python train.py --dataset="drawn branching plants" --image_size=64 --rotation_deg=5 --encoder_activation="relu" --encoder_drop_path=0.2 --encoder_kernel_size=3 --decoder_norm_position="post" --decoder_fused_qkv=true --decoder_parallel_block=false --epochs=8.7 --warmup_steps=1320
Rows from block 9 of the image encoder of a small image captioner, named by matrix and row number. Rows with one number belong to one channel. Each number is 500 + 40 x the weight over its row's rms, rounded and kept within 0 to 999. All counts start at 0. Numbers have three digits each.
Before each channel's rows are labels from the 100 images, of 14976, where the channel reaches its highest value: "responds to" is what is common among them; "peak on" is the class under the peak. Only what is clearly more common there than usual is listed. The data: drawn branching plants.
# convs1: grouped (8 groups) 3x3 conv (encoder.blocks.9.convs.1.weight, 216x27x3x3), inputs within the group 0-26, a 3x3 kernel for each
# convs2: expand pointwise conv (encoder.blocks.9.convs.2.weight, 432x216x1x1, transposed), outputs 0-143

responds to: wide
peak on: ground
convs1.119:494456632522474495464515486505503512495534470459510508485503480469462463508503504504449610499445572488448441520578697458495551498526524431504485519512507456509479516543473505526457445509494524461574496499506471514525495537471489434557498487535522549502558520472490462507511451496480559453573476427493511479453593476452471578468485510438491458517519457491423460453481507507518508481524549491524473476524466526511511501588504516502496476534489492492499514510632502401560568430628506507491470457450500515474497527476483535510480494509422505561437475468456539447520512541533499497612435531498545568505492488498520516489515514518504532484511507448529548536520490525440553526496492482501427544490467504476456527502481548472540486512499
convs2.119:486480406515503455450551459520524518472431511416556492480517444516502529477511480507454486525524496459476518461479506490480537517502491506513515551483546540512493374496502554492450441574449552482498413484526457447456516578476483488580502482542514530455519477481494535495482542530483462495506503501503508531584411530504510562465430473492540492483507454560522468506549413519530530501515512551478519522551471437501442408407524523485509

responds to: red berries; narrow
peak on: foliage
convs1.187:474483432530533490498500494478507462505564482515456468544498434465586473469517492543494531483460481534568448489495484501468447527514484480619462526481547469462394504419477485454424589637529521513502473509570533403444437432410552467509524535494504502523506486521450477511515521471528540522424525478526442533494477499548641555511525517484524486450510501481516532507469537463474492534452463452568481459473490505544460530506495531442466504537498489492522500433490514490509483545485516485484446514443519491473493491498443486503440515492531528493508528518473508516499517503505483477512494488530439496530523509471471500496525520500517539499497429453494491390507413576565594433471422474487515574507490495525481514512534484473421578619493
convs2.187:498429531439492483527474529485517381557519524531527427498559443492496486444498490485570553460532466421456509536495504460507540494503546447508488489475488492503467458442478515444473495525536421457488492480459591498533471557467514525588470511497521458594495426477570544496507500504509548490540516485498464534513479501501562502472504538512402531492601465495489587533445598554484503497530494597501461513518459494524494402535505454503518

responds to: red berries; leaning left
peak on: foliage
convs1.214:513526414565396479473474413484449550462502492491506501477456521514535490527470494489454546490463473482481473469592520480511465428404460433459548496484521521470516510488550514504496492522485474485496523498495486500535510496445365497541532518432499500488536461521532530508494519516488484494448503515497524471525554495486483503429469457483594511465479609519520528426504534518522485626518439468454508460543520388417527467504513497500503554480503500525465351445576523509505527511464537479502465489523488511492493422511490453518506472564516519519546520532463443442495448512538496485532515509573441475487565370499492521542512409473466532476597528492464499518446424483455468504459491465450519496499499538539520457506483459484503500490497
convs2.214:446548504471520572472478588449516463507511514450537460537545544448479449529512514467450489464534514524434487551458582530516566459531480457454508465534453492476522529547506523531452452591460555547496485486481461503569514521497547390493508569547506487472509492535536413535540513484515437479496483432492469540515527470526441466464480571449567513611485542477444436518474496509433543493535520429444467607506516463458512486452505411499443

responds to: white flowers; narrow
peak on: foliage
convs1.50:530503515479505482565467492473444508499512467519500472557481486538490461558429508439556485509544531495517465598503516474496516467548512486464491521459542533494475463517517488472497505519494484455521462522499478486502454502511543484477584462472467441562554518599429440388629537454423446477528474474562495535477530542503489448481510516515462492505486499541502521406485511465493487505495519512503481526486488430508501510534555482512453598474547496519451490478482397426497609520536544522493499437419519531448617499482553491491455488500510488455493442473498505502457515531592421387625430516529472432505515512500523539469507506457479473463532482437474533551530422514427554459531487496511502469512495511500519514508497439488494500499459
convs2.50:477511546503511488485497477466521497519509514526505507531446584491456470528515499479470511489465463474544506607493545473474567513505560450449488515484619492498454498533488495500458540495460553533500543460523454543501521511513486508540492511452545498448510524555622493447487565503512508507514495537515556457493534494413482449485498509427450531489502511461499482518499520528485487509458488484552484564511477501441490448470466528462488

responds to: two-way forks; narrow; white flowers
peak on: wood
convs1.38:534466560456492472454580481481472451485522539500499398480490547567476475568458470506508464491498505530546516552522555484523507456488533487468484503501470553516501562451482462497478521521504549500532452471516516538473526546499512481575586486488564397551493451456586482512537499522380510613516549397518484511488471502567554473493490425518563478547445478504428494457483504483539524512486548496476495491470480521514507488493471533538482456559509480495506480523445502476547621460527464412442462495438544473512531466428544528531531504549556594486478512502500472486535500525550463473552442404627486403544477537498431506440517494491522469480511500499466447501560499536474533473440462504504492453484483516510499484481484467478525456539489
convs2.38:529582495533474452494484487514482515509424508525550454512528503444471539537520530502530500476527519493458480500533590527488458511539469411457502528554442504495521491502476539552526558473467450529498478456532424458523520522549511428453541462503527573454493606457464474548507492507513482496479465480511512512508507473401480457556580540415478487535546462477519475467563477525410481514503490473564504547579475541436494481511535523576514

responds to: red berries; narrow
peak on: foliage
convs1.165:493518494481478421495480500499507462446458512451514494544492492553453616532473501507471503488491484471502476522521525479475505533525493442550445625444638567483571440449529431442467474481535435469495584458551496475546505440533504413432486456504486528498497488518447509501425439502561522608563455548600475473492473476477509530515522486458499495493457491533520521482496507479490467544516494458453483473481422493595505470555492404502510516507515487498503464494510500526470495499485519485498508494499471504498515517554458498519549550529550535496477527515607532626611403574528493521540538502497487482491535467437511471514507514495494468470501531520493499509540457576403500530517505516487471437515483515464439490446470474506448501492506
convs2.165:520507486408486529499542438454504488493441483477479527546493489474527532528477550500385430502476491454543491482520504488530541522512508449518494482496530452466548439472488528498539483575553564492478521539524430549550517525489531545466508530516523548570479484479514481502484461484495509537507478503489435436415496409496446549493534517526523487438456488454491484504477451574524474504535490561468521565474449474491460582547455487465506

responds to: drooping; two-way forks
peak on: wood
convs1.135:552422495576485478558447544506499484485536476475479509476459491496433481554521513501492526489540544521574534529496504514534505470485455497477472497512551512482510445468457539459498495502478525467496544483457543474526536505549540543487508485555500466437442428500445572474427477392454559529491523465490458487476437474486487465459542452460454612526546555475510455480496527478491526473583512489527457382548460522625599481551518435508385498480471522491538455438514529458497413507483468540526475539482455489511495523494517494529439479505433474534484553580489543522481459522507492473498499514522488470425460449506525595551546578475497472508464526464492495500524510515521459509424385483491478455537464499551501530533525480565520475485435
convs2.135:480532535472512498475539470483684572520517508574519449463466461495507494529482510503416511534497516481460504547494531531480519504599546527540511458469524511486464576482478463528424505524455493414498411465518536590520515468573488541522499501502549590550527477517521451430477487490517490481497431486467486553496465531550464499459460502500520507529580567515499497547454469518496510506525494484485515510424516543467529469513525491416495

responds to: green leaves
peak on: foliage
convs1.170:443464481491555522498478475460505516460537553488513452443520481496460510442475417459506517503569461480498537477469470523502482504516525437405450422476506493527430489492504536549500533529620493489530484505520510556401509531561491420623460517581468498499492491494484440526556444469576438541536456451484472553559512478549626527491495514458507498516421475440480477436502552490531476407489407440600486464451540510486486488531590552485512463511502472492483485514476523498500534468489501503497504515487487463545558509515538501473518508482473455478473440483495511551541442379508520501502498524508470476484485495519535525547498506495551492501477497498465481480520528479374418565498520494474528520506513538477491544446503593491503564522518
convs2.170:452470520482515450514513483504511497483510501428520423457522564520480481465496501485514529597515496515514544479529444427438430477530572481467486500509541489494512476498535478461539508498466465464512520464485511492516525472481449501514540474464482542479462497508492509492501503521516477496545461478533461546499473510331440536555554479580502476533438492519550486544525552460501476496458488517547515462524534408483512440474475445507587

responds to: white flowers; leaning right
peak on: foliage
convs1.68:457455474575518495476539485526521488511499497503517510461457464591504486515511475533462407548429479488504498526464485592490503521473444482507489470522524480545497492493410478496491517524440571575522570471432561418509495534528467447512528533591507485435484466525458550437464477501486453507462555514520511523445526473558499492481464486492503491439528499465509528501493499503478500519564574468503489570575580516510482488549527511519503533497427479459532565497505492509474570454512477616498537564579543427421531424460469494471490514478504474510484531493523480492503491486520474494465473513538487470502526516482487474563478450483389463467417473479508507471477522430495542523444531448497453520435532489486476507460421481454390432644508
convs2.68:503515579465515614450517456498478519605536507486496480473505524458521493519506511524549524455447511477434513532513493473453526454543474529509538516472566438452465590487490509479472507481565470539510450437490524544509497450520534512462527552502559521522470421454415543496492498481459469512509503490511413631406517552457495516491511483493508550480540463522483569509394479571478506507448504459477438568446574519498465471492529478514472

responds to: two-way forks; wide
peak on: foliage
convs1.197:481512502535512406473576356527490464505463525485508471485498520485490511503529484511473476455511584462461471407543489448587488461471592468507514508461473476494517524454503525536503492467497578438461531448542484476491404492536436538568485455542478452485591488435513517457513524509499483517523516500546557576479468512496514495483432448520431652434470487555468512488547474448510495479560505472463486447542551468469488526464522497518485515543537414451596571475500513507552482451510483540500503525524494449573480441596477489463472500495504489494513412516492509530497439445556537468523482491528578453470458531466545482544464520503513501515421463528487505492462494498500573474455538495457521494499490507514540522454525465463542507430474
convs2.197:439450564539483488500589469503537541460507478500459573488485630486465503511517533510438508528465517453461498451492526486491451478502562451582493504578527513488463503472464516436514524559490474478509437582450462455486507521517531496532551465553452538537499411465475443538510543502488451474507627511462526459489385473509460545505498469472439473516423561491429539499497469503541427498426483507503473460520465494485527530502581580489492

responds to: two-way forks; leaning left
peak on: foliage
convs1.52:550510520470479474483486504491560526476523410551514488448464412467538537497482498506509538513510512502445446472502485535543516471474522545489487486447464544521460503535514481480516494490519539521557468482461505495495522471479556565463521465542547479447474515417470499445535489462497447452471502557530476483513473527497477446484469502548504475495452453597500530489473518475480508470534468535510508552511505474510465500464516494505542485498486512549531515522535419513469486499491608548515420471539480411525590547542475550435527471578498461480500505513494506415498566428505512507408458481504728384484480504439440539503548513601424488480565529512572470433466489527474551441492504561488500483507514479466520516504475505509461491472497
convs2.52:522421578514536495429502503552482539590530503512479502497427507464534451428500480486567609488523491497431515477510420505482592488507524476518505573523492460491523514532474523405453496578504456487469488481410460509430518444500400431565558489475453512604500437534542551521468474521440453472473498472465469474545502513484494533461518508510509408549461494438511469522536539490518498492520509555504467478479425523476472457553511433534515

responds to: leaning left; autumn leaves; pink blossoms
peak on: foliage
convs1.115:444528574526420564522460536493521497509441470504508593481496497450519523494530470527534484508516438517496494468518424555518389526508548566489542514559563455515530471449468518488492464511488503530416496503458535416433566527557543515562487513522491471527506464506538453528482474488487485531483533516509477483541467571516499490468521548512425519479477484516514542502516490523492477500518477491493541474503507446459496544468512495484483524493574433536510584607467488480439518519471484379498474437479523516505498425566448499506519558539538608479512485564462592590590623542520541546476560592516533508481501495522479497458524490479513505483472496533552517464517493568523459571471449422445541501492576477475450499495497530517484530484509
convs2.115:569490569505462500551502506488446474450509492593503456486485477439491515459485567487571475440519522545460487514518545452457523522450486528498504514509516477524445617567493516494527490524537490495500503498523548476486504425447536517492443538479498493560527595577439472500506510508500516457499463434561453432507548551581546474471516444512494495502519449528412541515494500477466464506405475485522478472460437503487499534529519500458512

responds to: leaning right; two-way forks; bare
peak on: wood
convs1.2:474493501506477509460509546511561533495481542399477485541505556526544582471492522481525448494499475569479429521447477637440424542608513491555467493541516456523445544442471517523419479551491460532464568490515496526452508469455466508519460508485481540496518465495558504498483515473518511481514527462493471486507527475518538531477440423578548425554588564505508529490522475369542560504523492474496499493507449484495481498505475506520514505498504513510484491435517489477548544492487435487587492545481469480453494542545503523465483498489542486470477430463548518478474431544499498457538469456549513475441521472523544507510456423494493579487487561499469463496448484538503474587538425451500551471488441431552476524514568474435589483410540
convs2.2:551453507430475468469459589535555490506543499494554508466509491447532522506503498511504465409509496525502514559493483449504452517496495468569499506569465512501524510544448482592476534481462422452514487509551514476547500534538472506488520532573583525524506355472450497501589493506457490499489525464515498502492474510535465471484469534474433514413447490466486486494500503508521515503479483552616490531519495538563530461425559502556498

responds to: two-way forks; drooping; autumn leaves
peak on: ground
convs1.83:470562522493574528501468461528436473474499492518538542516514471513520500505513510458432453530512510489505472530541508451472487495532538442533523385488495510488508544443411524424433503488488420480496476479475523490450487533488426557499502499486500474521503488496490497548534533487447502482556521481523427478443395497515523478550555535433539484485457509496513482511524471465525450509462472518573514483483485481449508493499501550483475493580518439484443438535392482501496450457496502486552542518486387491541548496534613578458509523528441437478494501500584590544491446470459480504543534522509487546483535530527543436521460420535539511467417583471528497537543467541475446423447441550538493489533530445464394489501486473443508463520451
convs2.83:579495556503483484511454430458520506442492469501477497488444559500474472533524497475543510455457502519496506449507369550547475514517552540537510386411522521530506510518575488490434468466517488522494439503570588471541500501454493559513483546487527529527516444536475498474517524501439498491467441476432613445495612482512471443485543553540459470503435533508468461540441509463547501505503464523486515489546564528577471557503529472538428

responds to: red berries; narrow
peak on: wood; foliage
convs1.172:453609486471463452535556507488549505467445500510538549519546533470482509570451552464543496510550483466518557499495475485474488508507498464614523611540528450363418541488490472500533446536499514649560524494549441461474442442441461467485514548457457513446475476494499512516488495439482515576481464492507551542511552465530495525526534449506441550476484535483506475490465506514447509484559466485522480470475488422563528452427491509538526514530515494468483487521510508473484481539473521477492505468526520509520526489539514522468531523513471484463465552541529482541525434467490450505513501469465492515486524507451504484511524490456466512482497516507498492440435451529622662475388456523479501472503538498569519533505562515501513425522539
convs2.172:562515455545457471504532523517556469517539489471483466489460391511504509469456470519553518454543502604422508487491418469508507487501482522525493547471477491481448468537452505464439518466521506409517521471505445528561506530611414472530534522501414482545508487528535497469504442494535604483509549424506503550469510493456553494498485494504550485548428513450481517511513518505518506482455522459473511417468524492455505484486490527559488

responds to: two-way forks; narrow
peak on: wood
convs1.111:519456572455494482475535566525504476480456501482480507552522486483469536498506506465506489494508434483395451502472440456493452487414404446468615621518552413506568505486491484577511408489485465484407486569482503412433451499520478507481491466562548520535443479553511487492510460492449538487510493529454490562516473463454551553532514537479476454475455508566526534511522526475521501514506457519490532475514526448500507446496520498486488410454591519499487441515529381451533588508457526453388531551535495489517467538481527538430440486473517492471477483520512489412465495547469509512483503437476465550521550466457467517493560456566542493491482467500469477480478528505524446460462488500534554504439557506504545464468496506522491501520491
convs2.111:500484468454510425477477478505454469451576516423477562483479519533465479471452471486483453484497471545464491456506446443483446450496462396493515497488494497522502455565497486474554442475444577575490507482494439493464496522505472500538486492465500607506491489469680497503482500458452414489476450523606436449502531509489464518535508473486563472480478431487494466525443533459484503506429487450511492482394458483499516528491443427532472

responds to: green leaves; leaning right
peak on: foliage
convs1.41:533466522486469586480501511418437483492512456444462491468462453572472545477483449474497493496480504416487464549570514535529495532473505506513543564556486601546534515494501489484507522496523493478490523534493475466477509443494496563494463440446523485408585491571517497438487445436470486555493485527540488462464485551490462493490532488504500439455511512512511484488479485495500460523442510494512530479463463532469495516476508497534537460510537557496541567468487523453516505507476526614523411450490493601577520616539586433522433474490494531477517515512496488488518492551370491424589543483485554467540483527503486519520469446439546495459471462447403438419525554503491402557435593497487490467501516523482489508490505499491502489517509
convs2.41:469464497556513499484528498493521590527496510412476511465488429493515509557501539498512599549491517507463535554484394460513510499542579564553506490434475474487471452489486521364562569485521451490495397484527508504464519514590502508442550534486485444515506536568476459533437520470488421495471513467509539582457489489485474504530471535440423516529513502451482526444488540467536517496507501516588539521492514440541519430538472538446503

responds to: green leaves; leaning right
peak on: foliage
convs1.51:497502499487443472489466505532465448499515559465526513484462438500533452493496498545533507444474499511491508488500536519580452536470504506535486511534499474564548453488486518491531448491495509453476462558531550446553445486465553493519483446500493454454493464454453479457518463459565402515497568465476486467453502520469447457485543483570462468481535524505534507470526506518474491480513523479501497476513525475495471468562491524478599505509559530521536488523522512470467522600490487649574520441393493633451557562616429493471515429430577568496556542507415431477519480493465446454484509435550526524528469511489489499487464509455487456457421493563460481557493482497497491449373442504501506496504525511458507498486506541486515458511503
convs2.51:528526491530510423536544500504494450484558494544435462562610534549463489455508513468555485489490499503496527496517516491513515526449436580491480546517523541519555510512513460458449445477520527501502434492504500503563482581507434553493470475411471556571517418439553547532486541520505428470485489502488468500478510507456499496509464569492499531512460625536436460504468555526502539494512484512496535505574557489491520445478453517441523

responds to: leaning right
peak on: foliage; wood
convs1.13:461542505579455517513488514364475471405473557632529471537435601531476479602502459512515526442528472515474483489496446520522454513643476516524565576450501551517515494460445505500461483512489515493515496492435561484511489524508507483503486536519503452507570554496518454454528480486496532464510542505478492472485498427483458537472526450463538465475569535517498472446527427509465541445568493507491448567544532511545509528474501475483480503514506459499513439444537516462444462489461464489542526560524478559542491553513486566500472530528502487454508477475483508484491446512573517437553460518526510514483466512516517422518491517485495487533523513561477522524469430493532456428497526494531491491458475521597487495500519635513524550611492
convs2.13:452445460562501571439466559496568552444456496470431517529525545486519487437507513492483553461501498474438511539495515500494452585514474545584478608533505500477448562531497405447475539516483493549520468474413499426551490515443459503522421513575581619462505469560507545444553504476532507492507432454559566435531482491497471473519433510456494388554427485581499528499446451567562564496559504498476497444471486455433454576467507521581467

responds to: two-way forks; narrow
peak on: wood
convs1.121:500518493640436477513461458523512495547496523525499500523506494518506496501489485554501504576422479455516528505453507498492478447516460482509568501599490561493525415492456473423525516531500550454475540505510460523499498471557478492514426484429547522534502495518448538568559567538544509562499442531521472488553484477601490379540504463544434517539487456558511495485507557492542543466525513495491489516466502500451473494513523492497519436481481449529495509520486487437451551531450390532506541523501566522530481466563449437496476399555450474452430598559451555447446473508423423501437495511479451488499490484485544512506515499476476533489545512495495418502533487539508499484483536557537501545519530456477498470451618443514513496515491
convs2.121:521536566467524492500477455493567518463466493495459558526499473460496570475477547532530529527481506469529485503528443515528458434585442451452468461521515472487497480515541408421466561477494538470493512464459502525475509532559496523535520499455496553469503553435454447500517503514536522470513413495467537430532427479450437538551533550505548529403599482530488548538467520488496514512513507491555514509479599536466521579466536488500564

responds to: narrow; autumn leaves
peak on: wood; foliage
convs1.47:464528488440549507491518524504601501481480464474451488451462515584524528500454461534516536472488471527491455483483530513496478494503540470518503507453507497466475473537542508490495481512528556546514422414475452535480504514523463499513506513510521476503444491520473507526461521525447429442572638472584583642490501487499474419477502503503476530516532545471527507513487478482534521482485523513515505509509477502466506526532517498468485473494498519469468525517461481512517546548566509491502507456518573551554488408404449527467478465515472593585504495473506520431471525597495427561636543524396404432468487502489515466456555498508543496626461393481502497446489429483518525515470469490505487510510490501505511507542476454497526489511489
convs2.47:546523488505480482453474530499548458483476495476413465608535484493502373520514507494557515575552499469477509473488549460498481481489486453460505519557511514507472485531503522524481419412478525489496524497522497465450498459519527486632483464565460514432490426479465502503556539479509557508507602462482475567507476504483470516470484552454487448490484442512475497500546576474617536504429497478556486503549413485484504512535425512483472

responds to: leaning left
peak on: foliage
convs1.58:575442431536433528516475519480530525456452487559497477537479517521511476543439508597446487501488510479472598537405510469509539428455483517479481552526512466455534554493484474492497511434558402444462477577501483444473514507428538519496463532455505488470461493502538511531501524482472485474504570586505500499512470486506480502460486523538539507439463455460543461471494527539525467528585577452524529451541404445524481440487488468504453515487486390498522496499510505481517417519470532446538424484517513531557447363473490500506491512515507514465516496520488494507498491512479482501507490541482524519408459547520514436508425539486527409466490456448482537456557458531504520555529450451420485536475478497447477439406468491506506471473585
convs2.58:496482458460510494582548442483510562476411499562469602546510429456464509512498508522583516514527506555439524474506529505442553462471473575421484578532567548467526564497524441469508486513526505527484469401458533544541467545493580494466532488547509467459477516509477441548478429451493512491524507521513482468563540563489569531510494459526437480559498466492538516520551513520517524501475515538438398520625492484488567470496391498512498

responds to: narrow; red berries
peak on: wood
convs1.195:513529452528482499619525415502476492467597497478499463527514487477468502517516482507553490498467509451474559530521499534495485484426478479483509474502518481479490476490475512484480534508479481510481488549418538562603500410517493574588447471455496457489482461514515508512494531537498520531517423464562515519418567522510465504489572505474525410343398531537505481487562553509521523494507510551476498500540564506499474487501499515477479470641482433597564339480529532482460473526523476543526535522493480505505475494513472490521483433517447464493451538482523528524535518550486435509454529521509481431446463530493462563407452463487504493480509499476471451514492485579479477467571552494488491492464471513513511488456497508517520499472493
convs2.195:512495453481486510557413508518490477504520495426502485499493427541525464505489509513495495476478475535482513466490412485496467583462505507516515484497531507538509489443573536550551456530459586599485504520570470616451500463511601495532509533498507517406525496456525514496475549528492557518485584492501548514535462510492467518474484586476537545475489463508458531500539455479476445494473500548464479524434582438556484456464476430485572

responds to: red berries; wide; narrow
peak on: wood
convs1.212:451476465477475513488477468497491475475497460491498539511516514507511507474503493511436472547484549485496566563512588485486478471508481511525470505480525498512486491530465509510546531529476479452480590491529517538541508584587450499346397499468496455521523481509501470500488511523460482450431454549581530457449480507486531512407393404612493584470488594475437448537490512468510487483479472418496478497490493490520498537471512482516478516548514483482528439467539509529516479488491519474493476534497461525534540466515504467481480511525479480488571501574458502569452516526506459495465502438487490512547639584346495388523533454488487482467529447536518470454539488529487501553519466508535443509504519498488475501532426460507524492548512
convs2.212:500482443502526492463479482531398485530547508505525521493607528507479510490520490513557454513458479440503501496509547517567467478496425513472487552542420484478491551469547508395548581445446453477505472504537487433441479496520497436461526562466457401433515504515473493535493505449535474502493512564525435483470495498494506491530547545513574457495464590466488479503497483465462487500472491490470502482579496456586517486562546517498491

responds to: red berries; narrow
peak on: wood; foliage
convs1.192:561506487595480382532430535511549555513508470505453504526526465507424520501518480447469473505420511553541544473495522500530490502617626481521514488433508488486498478503489493430527530501455432529489450479513478441458453503457436443702430521490510501453543479490482495494516480493544497496456495516457481493480512450469496529487497598522450492485507547516493473474509544522559510430513487549510511534534450514545493466431513506474480544514454423535504472455488516498538459512552490521494483516469524523484509546510495570475505435533498501490465517482493448502472591551521506492521569483585462534510458557465575588495561518431502549499446516508519509447559494530474499507529397482506483483458526469510487479526497468459492443478468
convs2.192:504523536564499617484557522452461505581455498502584514545538546558476516470496503533524479489449479519578496547517515503422513509477499439546502526480530487495578490516525531469447487483503530501490485436512406500516511478557537526522444499524460496476494498483528484566493502518540497488514497512435445468546568574583463525576514527502440420453537434549526529488412500438510512498404504492576533504464566574461535412499462482488469

responds to: two-way forks; green leaves
peak on: foliage
convs1.176:453470540498458424537531445482503471433472528497470532506509514522561471474617416497507460535437537488500544515471565489489496484500505443514596480505441530439504482511479451454503515558515438450564452520499530426475469488530488434529513482449525433514488492462494511467477470555473538433452518532571571478387461595600540543565462501510463534484547493538490501509474469467516457543465464471438460503630456526452592499473437409562505491493482467497519514505504509490472551490490484525527582514494502551512467521521544455470546505537518539457482458524475549465469469527495493526550495496491475474551431508492467493496515495618486508535477514507492494460494568566508428443452534527503501500594473517469494547498505485493551546513469
convs2.176:510563556448505464530433487513505482463559483538518385529556455485477506462478476527527578498535508516510499530503578483497435470540493508518518450471527455525473462525429530559463573450502522580503476527551475535464521554627550441497533490514476453446514474522481474488514493533473538512518504447583508549463468496527496498505506487513514424535477513494512470469493579566486468491497513526550533566477600494459533468497459463506482

responds to: red berries
peak on: wood
convs1.202:438407427444543459578554455481482523493478496511555549519518510479495497512487484458469501520530585552508554507539539479485511490544423506536534523499476519512513506518443476437554519479550465482458466515540546479568624600513412493433506486413520541518474523474488506487511506515564503447470483483482470491563461530448486424429395388493501530481552653492520497518489560506464454481522456465536521526512444514471512502492493519505505565473575441508506437543583520539495504481505465493481525509516524548543446449475519495511480514499489474513576550579446523514546499539468502508507477472453531491560564547451402473437467472505535492521543517537485462502478435499481510610508479496470493494485462484524514501494540495500501523463483
convs2.202:504497486468529423506554608497394502546469497518518492427537526503515490494484545509501493585474518388509499535515534529455536541474539472506476487490489499497599467428541454541596540471461516434498526526505513440481492480516522427395542484536483485528494636536530520470549467479461470490533482514460537494505528504483463495518467452522472556523409409488577469447561478482455487502508505507466484490531522457541524456432575520551486

responds to: drooping; two-way forks
peak on: ground
convs1.20:486488500479514500498492522429598353422576439468526511437594477502425394496472498432496487504561431484500445537437562547464505495468485442583569471520544490486472571438510534442487498490562435486586531453527563479494469517506511510493490490487469454497513488485537475471480453528499500528530469485579511475450526503480477500579459465481486454472460557529571428462523484515509521490449534517494555553485462515523485498512493505505507503480494489521531493513483548466477517484503481511580471509506458531489498480431460505528513549492496503490581444466493504483482496530529503596527495492459496562507430447557502455549496508479516473484509493533463464531447471518487531507497517475523677527432570533505561451546511482503419511484475
convs2.20:570547475524497552513536498510471452539586508441505516467538486486489492487508503493586492413469492518492486520478435561517443529457470523492502470507476497497560500494607476499447507553509504463494497483540457467490491487490492486517476507507548509525501457543495497493529510499537589515510504466576481544511494494437492480533402510485507464459466457511569475483558510526583466507495497480430513484491506452527515564470490483514473

responds to: wide; three-way forks
peak on: ground
convs1.113:580554534426470521446438483431500509471572508498517496482516477484511504497485507552554525471472462433492438491456522485465483516531466476482471514473457472552514532473502475532484479522522559524604510467458484500465609525482470487532507482437506519442492497497563536466499564439594533455514593523495455515445486521496434431511562521488489468512501499511480464498488531549454507531501506486522489519485526451484478496483502514506498501479494463477516434506493628568466494353400488491418491497460499533492537529511532482534389420436484488488504429417501555543450426450584487574548503568469453460490485514480569523504509497506464589471489515485491561521553477497512540516543446481496443542500547533521505531435466514474485487528463
convs2.113:566542535518469590553520508527577471532438491429556495499458512508539466465472504510481586581516482544467497457519588484559481431499526529552496470469522522529545505508473457462530495525503549499490539544447547458453508465497511487336453490484517454472503460467509518486494477514478525475486525575422482529449490528496476536490607493519459491553469435542506472488536441459445594500454497520562497429553527501430489490456528555456537